Rows from block 4 of the image encoder of a small encoder-decoder image transcriber, named by matrix and row number. Rows with one number within an expert belong to one neuron, the router's apart. Each number is 128 + 24 x the weight over its row's rms, rounded and kept within 0 to 255. All counts start at 0. Numbers have three digits each.
Before each expert's rows are labels from the 100 images, of 14848, where the router gives the expert most weight on average: "top examples" is what is common among them. Only what is clearly more common there than usual is listed. The data: numbers of one to four digits printed on busy colour backdrops. In brackets: how many of the 100, against the usual share in percent.
# router: router (encoder.blocks.4.mlp.router.weight, 4x256, trained with AdamW), inputs 0-85
# up: expert up (encoder.blocks.4.mlp.up, 4x128x256), inputs 0-85
# down: expert down (encoder.blocks.4.mlp.down, 4x256x128, transposed), outputs 0-85

# expert 0
top examples: length: one (95 vs 24.5)
router.0:095070166103132098092145133127131101143119130125137138157164137159112119128154101109111124126168111133081141175119109118124106077093184085133090070134145140101114110139129121151110127110156133126137141119119119097143106148098163117120140113087167109136116181
up.0:106143152136136115117166146087130131146143102127100124114152122119132137110152119113135120161125142208135138079167145130137147096138132106045093143097110133136111111131117106125174095147146094113131150129104133127137109115106134142113125148148144103134091163
down.0:089134125126121157114127076123135109141125112132138131181115135122110132111111121140103149181115136073131173139123151112145131097159133117178124164146154135127070111067082154145157151115124122147084105116111103160102109118146123110113196139149129070143113148
up.1:138140130093115115166188129115131069141098169114144142114103160101127173115159102146130123125106141122181139105121151117113122099127146145118087135119112132144138103152118124120106111152120172127136136139152120112117143146087130144185168123147150147118154138
down.1:132102110117165111137120124073107153124145059161085151140142116132133116149079151126179094128158134098143125131128083120122087143144131195110077158152134104137137143153132130132116169127112136147058137167138102157097122126123174143106160152118077129159179129
up.2:154158131125078113150121138160138133153114150097115160176112148138058110118148143109128139140111109125153126150152123169139123157144167135110128120182116145112124127167131126114127123101119149105096090133127146115140156131102121124106091145136158107198161128
down.2:206119127164174162137102134118119098126125124108131132164108109071083138119155117122115149128105093115121092106172163104103166084166114143110120132136133116137114135113123143130107127118104145108113132130168134073083155119125148145138140119128169085137150142
up.3:174129130117121134093134148169094160135131137132109116128140133130119141137105132125118130115104100131146097114102102095151098097146120110075101129174111148133153172069119131161106124166145114143122142116115138126157140133120106113119182130185126103131136147
down.3:124158157088115151120092125092138096143130109112178116136093120059134150127122157099146146118118155144136159140133140104135152167140108141119147136104116111159112105153104132098123114077115111109057137120104167115116127135081147169105106133078144164120138076
up.4:076138163151130147096143102129149155089113143139134143123089144115159130132115135096134115109142069171092124115107117174132156107100107105117104131131129137124116189136152128119166112113123101125116166138110126151131133097109160115106111143101121101133102173
down.4:153114102096140139154104135130141126112136145146118124133096146113114112141138132138142144118151083141113177123125080121108095127172129113144152170060137106117137049119127135156139136117116141138086117172135114120142117140165115146111156103125166116087142149
up.5:114078123173128144150134101146099130132124128172106204097093127101129146114131106146106157159164073134102115100131145118103144106122114163117144127098135082122133102134135132169141145154122105125182138104143132131124135064149092107162098193125137155133131165
down.5:111136154148135158107116149114115143164079100146118172128103153170103112124102134148104151117178144109141097140124141083111110116092147071133114160177105090134140101104143160144139122134151119077166078120135169145112104116108156084131123120149143142107102117
up.6:107072100117124098124124135108108135145120158104155143073082177126138103121183101174110131109109141128138131090111125096145143150117145088135140128111140167145156113073137133102112124076121127148151099114093127085134149119122133118103157132099095147131163123
down.6:128099099107134134123124154110129136137161131142152117103112147119133135089087105128104145099097112152111132102131077130091107174107106128151107183129125146120082135128093114082125091152125126124157138137110182104148134134122132125120141157136115139087134144
up.7:108148089132103176129099098107142111094137130108136134101149104167143182128156140115110121164154127107101156095099136130147161106121119157091133157125129125160134116151132092157134143126114114097104148111119109144195136124117131107183105113128172110113108126
down.7:124098105147138112163138117144102167108120132159113144126086113139093125127115145096159118148120160099140111129104120108147094082110111135120109175126129134130120099161170132080119104158168115117108133120105129094124102138157158144142116149140108125187092121

# expert 2
top examples: on a plate (98 vs 40.2)
router.2:119171094166108167205082111114156111116101116112142095103128155089140135125141170178105079104119114103141129133110134138112175116169122149118162137140094108120148156114141116127130061145103174158140150139135172085129144075096138130117116115143107112104198076
up.0:110111139112108175128133100144113130099120168149131055160106145125119145129124141114141125161168113148129139131125121209134108111148147121180123124125118110109105095129136155122095136150146136119107161129099126159164128102128134112171126134103143183071099127
down.0:128149140135133082135087112144112112155140118114110133084092145185126111144153182125140135161155088154089127155135104108110146131163147133134119122097120142146201090092111181139108119193139138133087162144155138141147124139131134114109178133110137114115155130
up.1:144066128123158098079115093155114168101139130128089114120118137137152141107142143095107172146110134187102128168115141116130093176134133117125070134108115098146121147158125102103156157119129114131169165118138110127139131067124133141120123147125100108124098228
down.1:194064134112124122119126117157171115107153138170126114134163093114120087143125117105119161134098118123124159157092150084113134135134139157091141135138136157165184124120131142127104108112145122135155136137133096142146178083085155112135094122116147123156129128
up.2:146135093100121108087088144114125114149127158138123115131063152166145159112140116103118167122165114075104135171127120140145171135140151107156119113134114145116086160153150130150167148168128087078115142127152133120162102138151099099115117105149166148133147158
down.2:132147113111153151079158133162119154128115125124149163117077111124134144160127141142200113075149169127135140108093132134143185113144093173154075147136140163136165121127129129136150140149130106114129118078109131128116142125132148120116130126117095110112154088
up.3:113124091099123149143140155157109138146160170099118148147174156181110128083116117142161149103145099117179114147136123122097147124129141133102131170125113139113144148119121102109156119146119065145132114144102129133123114083111102169123071153145154148140122136
down.3:161140112161170189123116148105137113102145165079123119123123163130142122140114109111188150087117140129150151116122133145174134130146138102143129120122106168105103088152134162136116184128151121106137159108152132114140156118107163154153107155150115099156138153
up.4:145106143102119110167154138110073120144134118123154137148114137132139136113155156135123158128091167128145122150118156114116083100137114103175096144128044120164092141098120145116129113150146151174108105092140111120142077111137150145152131174096120161135125094
down.4:131114128131146119094153151148123140117157141105098137138145126099121142123172145132136140078099170131143103105149109137143136150125124129115123104152152095122131107116119084118147158108066124123189126122127129142122140151177119110127167114153099118133158134
up.5:141092094126149155099149095098095142079109123130084110131111131136127126096133135119091128161112118148140180161110118138125169131135126130121057136141116125141130130126128098182154155146150090114150099141109165152170115117156128126097150141135161106172091130
down.5:203152151121119122123158115129130132081116135159071153149131142087125131143104124129128109152103115160130108109145104126127085139098153118154112167169147143108140153098126160164137063141129119130162120118140154109141116196083124123128178091140104123147082054
up.6:114117111123142121106099141127169115144112162117117150134094174138108142114149129116144137122130121164109118131103132140150137160132150121164165092119134106144094159080145153145150155128118138098144099113170128133122139150056137127135150150179113149143137119
down.6:135136110145118131121146085127144129127115153159180145119138132131176147135075133051072123083116160134112155152124119116111105146115108087133126102153133169115163156165120134147121160129163102148091125125104159144078131071113125098125126118129179160117141147
up.7:089139099123164153100164096117146151117149107130138151144116112159145164144107157141140137165155136102150085114121121123116109103105116124147123108151130115140120113124171181164155103146124115104114147141143154154148152134120147149139140090107156140101169123
down.7:141123125129123089142118161121106133117174127169147091166133150148115140112129111091092139179134138128137079137158117117123170138156137115180108157101150130124117108131157175150125156114162124166091129101141138129136126110183113155134159126127167070105092127

# expert 1
top examples: the digit 4 (56 vs 22.9); length: four (51 vs 25.2); last digit: 4 (29 vs 10)
router.1:130113113091107144133135150147164157137116157109144160147140121159147135129116121111172163109126140124152120042158122114151143172147117091119152165136119127129136122143119145150073170119110141058122097141115149178132116151181130127131140127132120135129075109
up.0:109143093158123112140154140199122097122125152126110131142129106172058073140085134144147125131132156146140149148131112150156062154107131146087140128066116106070151165141156151164118146100128109133135116123093091149110113147132109152115068111161136109137141133
down.0:174121159177138117125125076103110123132162137110132126143107121135109134143137123099162120117150094126129146139143121147107183134122132144132145111130100134143096096101130118128117142161134112129096128129129091148168089161075149088150119154114143115187107106
up.1:136150133166159169139122151206137101158150115121103163119099142138148111154083119131148148130162095162115163133130113149172123127125110092113155131142090107106079101132129145155094108102146081115134091113104112114144153116086126121166157156153107141165150190
down.1:117107114117160154130162128151105145113122138160110160103152104131094126121111093134184106139140112111166179112101126151152150130160105186155099087112090123122140187095099164139124159148133138114109120079119092119114071182135138118108127180106158158141171139
up.2:139156065142117127093136151142109127138114182092104152134075172125106138125151120132124127129113140104116087110094142176073159152123134159135140126154105155085106098119133134167096139115089132101136134092127136122130142160091109094118180152149161109134135107
down.2:120141076105157113135141119144063151122141089092130157113132110148095129127126142121125144098163101107115109161114125138152110129135123165165120089116107157122150162093184145100129100089136143157101130105151151106111157156134149178118090109105113169098138167
up.3:124127158129152130094094132126165126106154170111120103161160122142104145098156141141172120138098102133119151154148114121164099137121103114117147154117130134115125148143121087078070168113098121140119122122129111119066141149113130162142093117083123179116114144
down.3:123135151101164085161104123170130175084159132142126110146146174137138150132144140160149112191148153158146150118141100129091135142132188158161125136104135096168154135139140090163100129121114139137116134115053146135155116107175137151123136147134102094136109129
up.4:145127166134100162150118116152157109123118157154131137164139121105096120144145088143148115118129133134114123147117126152122152106134079090138144147103153095123070099152115168121139151115147170149111111129111153116126134128116117129110121134151132113092119112
down.4:118082149171121126142153106116137134141144168128127126142160154136110102094130157162184117139148126178150122155167138128172150124091147137134128183151138118122145096126115144118119096157137149081154128110101126146143140063146119156121135109118124147128152097
up.5:154172144117129095090125114164124153143099124145118114124115138115120092133154131108127126138136133058156143110109119145169110113142159164112099140131106139121089154165075091170090140150155124170116137106064084120165139114145119138131182154132165127088125115
down.5:126108139114151143117151119152138125135136112151119132143144167091121155149093125105090172128155170134128120121137102167155067142166180154123132120098088109124132131175110130088099142183132136113125085132116135134074142093136112139124154082102128138128134161
up.6:139101098140131111165142109119130160101119151142101164115150166103091137157103136157112111155102119141120109172107125072070109139129151103124167139102093116196136137127142097128096121165124144160106132165153134136124152114191111108105106146126086093067141144
down.6:126090145149153113153117120140127117177099123113150137190114088146128096140126111112172105124104072105136130141127145075141143142153102143107075157121136157131139120090105123129112157150095145082153120126122158128137162104115148144143166097133091127122081091
up.7:118112125135142165158149143115096145100139179132131086136104133080125114147124113195109143154152142137098121083125131118114152112135116133098102125110159145160188138139111159077163141108150104108156120089160141141137159153142138134126147150138115172111144079
down.7:140136155147155052141162114101094107110099119117134118124157115156122079131131121131078109141131135133100117130094122126116154129133140116076113122120139118154091121132107116119138125114109123105136110160125125130145166138073113134104123120117152145108163119

# expert 3
top examples: on a plate (81 vs 40.2)
router.3:156146139135168080070172150125066105147165106157130103124095091109118135155110106092139125170098161144119145171120138121117076130109117181140105136113149134121102128123112105104178140137127065146125094122132109138108131163148082150135128151148142135162121160
up.0:109072119155189064173192128096139109145121148150150135134153124127133155132163188180097116098154138120156149139135124063104119118130122063167145116084165113148162141096090110158091120104145082131141135144104155150079179169111126134106111114127099139161156142
down.0:116117170154127111108135140128105116102156113105077109156075133111123128095119136115122157074169176146140153121107155154152128128127134080145122099086115091070116090124123126160178117124115135142149153128109178103128117147152128137097063140133087123138171138
up.1:193143108149107120114103167169140146126107141127140145120101110157129111144130127128162115140124141117113126112119115145136117137146100150102110101108119135132143156136171127176149128144148156084125111144141176094155152120134126131087083121137132136123129120
down.1:078113103175134123120115110127152110139101131133147127154121108144155138126192136089113160143129097125096130152104111155118136130104076214168170093130154125189130091166163124146152124123122118114123139150154113130151147126127118149151151091130130133147105096
up.2:124116146103119118081164096114152178116129142118132116132091131143145105114160084114126100178090079132129111105113128122136154098144142169139105119083088128111116147125140103092146144129142182123150130154138103156175132121118104145141086124143113145117156192
down.2:174137096128141122140114126125106127084137102115147129128149123127161146111105108153101073114112085111129113142115128140138085148122091157102077129142149148112133185148119123106136147107130127086041129096097160125112137101185137128154128115136127153093082107
up.3:060147119139097141112133178103077131061114202152139149110124087129097110158141133139138164155162119155152121094152127114107158119121156133125184123099156113151143161132148092121175104113122118138129122121136076155142117126112145165142113162094132161087139110
down.3:162163119167145133153128173121153107210186147159115100102132108135107147100106143118068160092100141127139111135153105112132149123124110159096130093129147164071122136102129095139112150162151119094123125144130168111127129159154104143100147177121087122111146126
up.4:125142143112118129193091150106185125129148101127110152127130118115087142115149138112169104139136124092183122112071138086133155133116154093125135103142106110128151110127125153154102104111131140093118125167121125105166125157117133138132145154158101126136129106
down.4:153116103156110096118158160128164117181137130097135138113112128080167088101124143139125151099140176156112143131126100110187161129140136156124053193127153116129073143170126140096067099115143110120148175114128109150134151140125181125145142122124128087077116122
up.5:133144190127130138109160109125140127111116107117142117118193104124096121112146127171109136145108097127145122174121131114138148105090107134130186136166150135110079138110133127167152092139112130134106151144133108126098111177088088114124130188075090151098153167
down.5:093126117147107122107140131090145135102093072165138145125132159084112114088122130109110161097187098134102117143110147088135137148106152135171141129178136133141118167076110138110082071129125132144142128127124128141126122170157136091130128164121096150132135132
up.6:130171091120135097088133106097110111137113106125125155115075158140108141124076156106137120143142102166140137108130123158111120136059140156098089125174120155156141174107151132172141125163132079133149118135138124136102158095096119083146097134161098079125123170
down.6:117126143117113131145116138140173105109106142126117063123084149108150118134182122114122129119119131140087138108156102125113129134135126110122094117144118128146125187132116160123135119140137148122139132149112150103150131122097144114106136079109122135123117130
up.7:124126107120114186143112133107130127127133086115149128131174099134112078160156103117154142104133114155151132083156139130138147147137124128111169151083130149088132092122156169131143135122112128143124135121104143114143139152134128154104138117144144141154137118
down.7:113165133141113160165123125152130143108158140145147134147097097120150118130121115119105137035152154138129140107140135146097150125126110150119123128152132142147121139116073162114117143174134113150110120131154121130137131099092123134187077166094095111141140115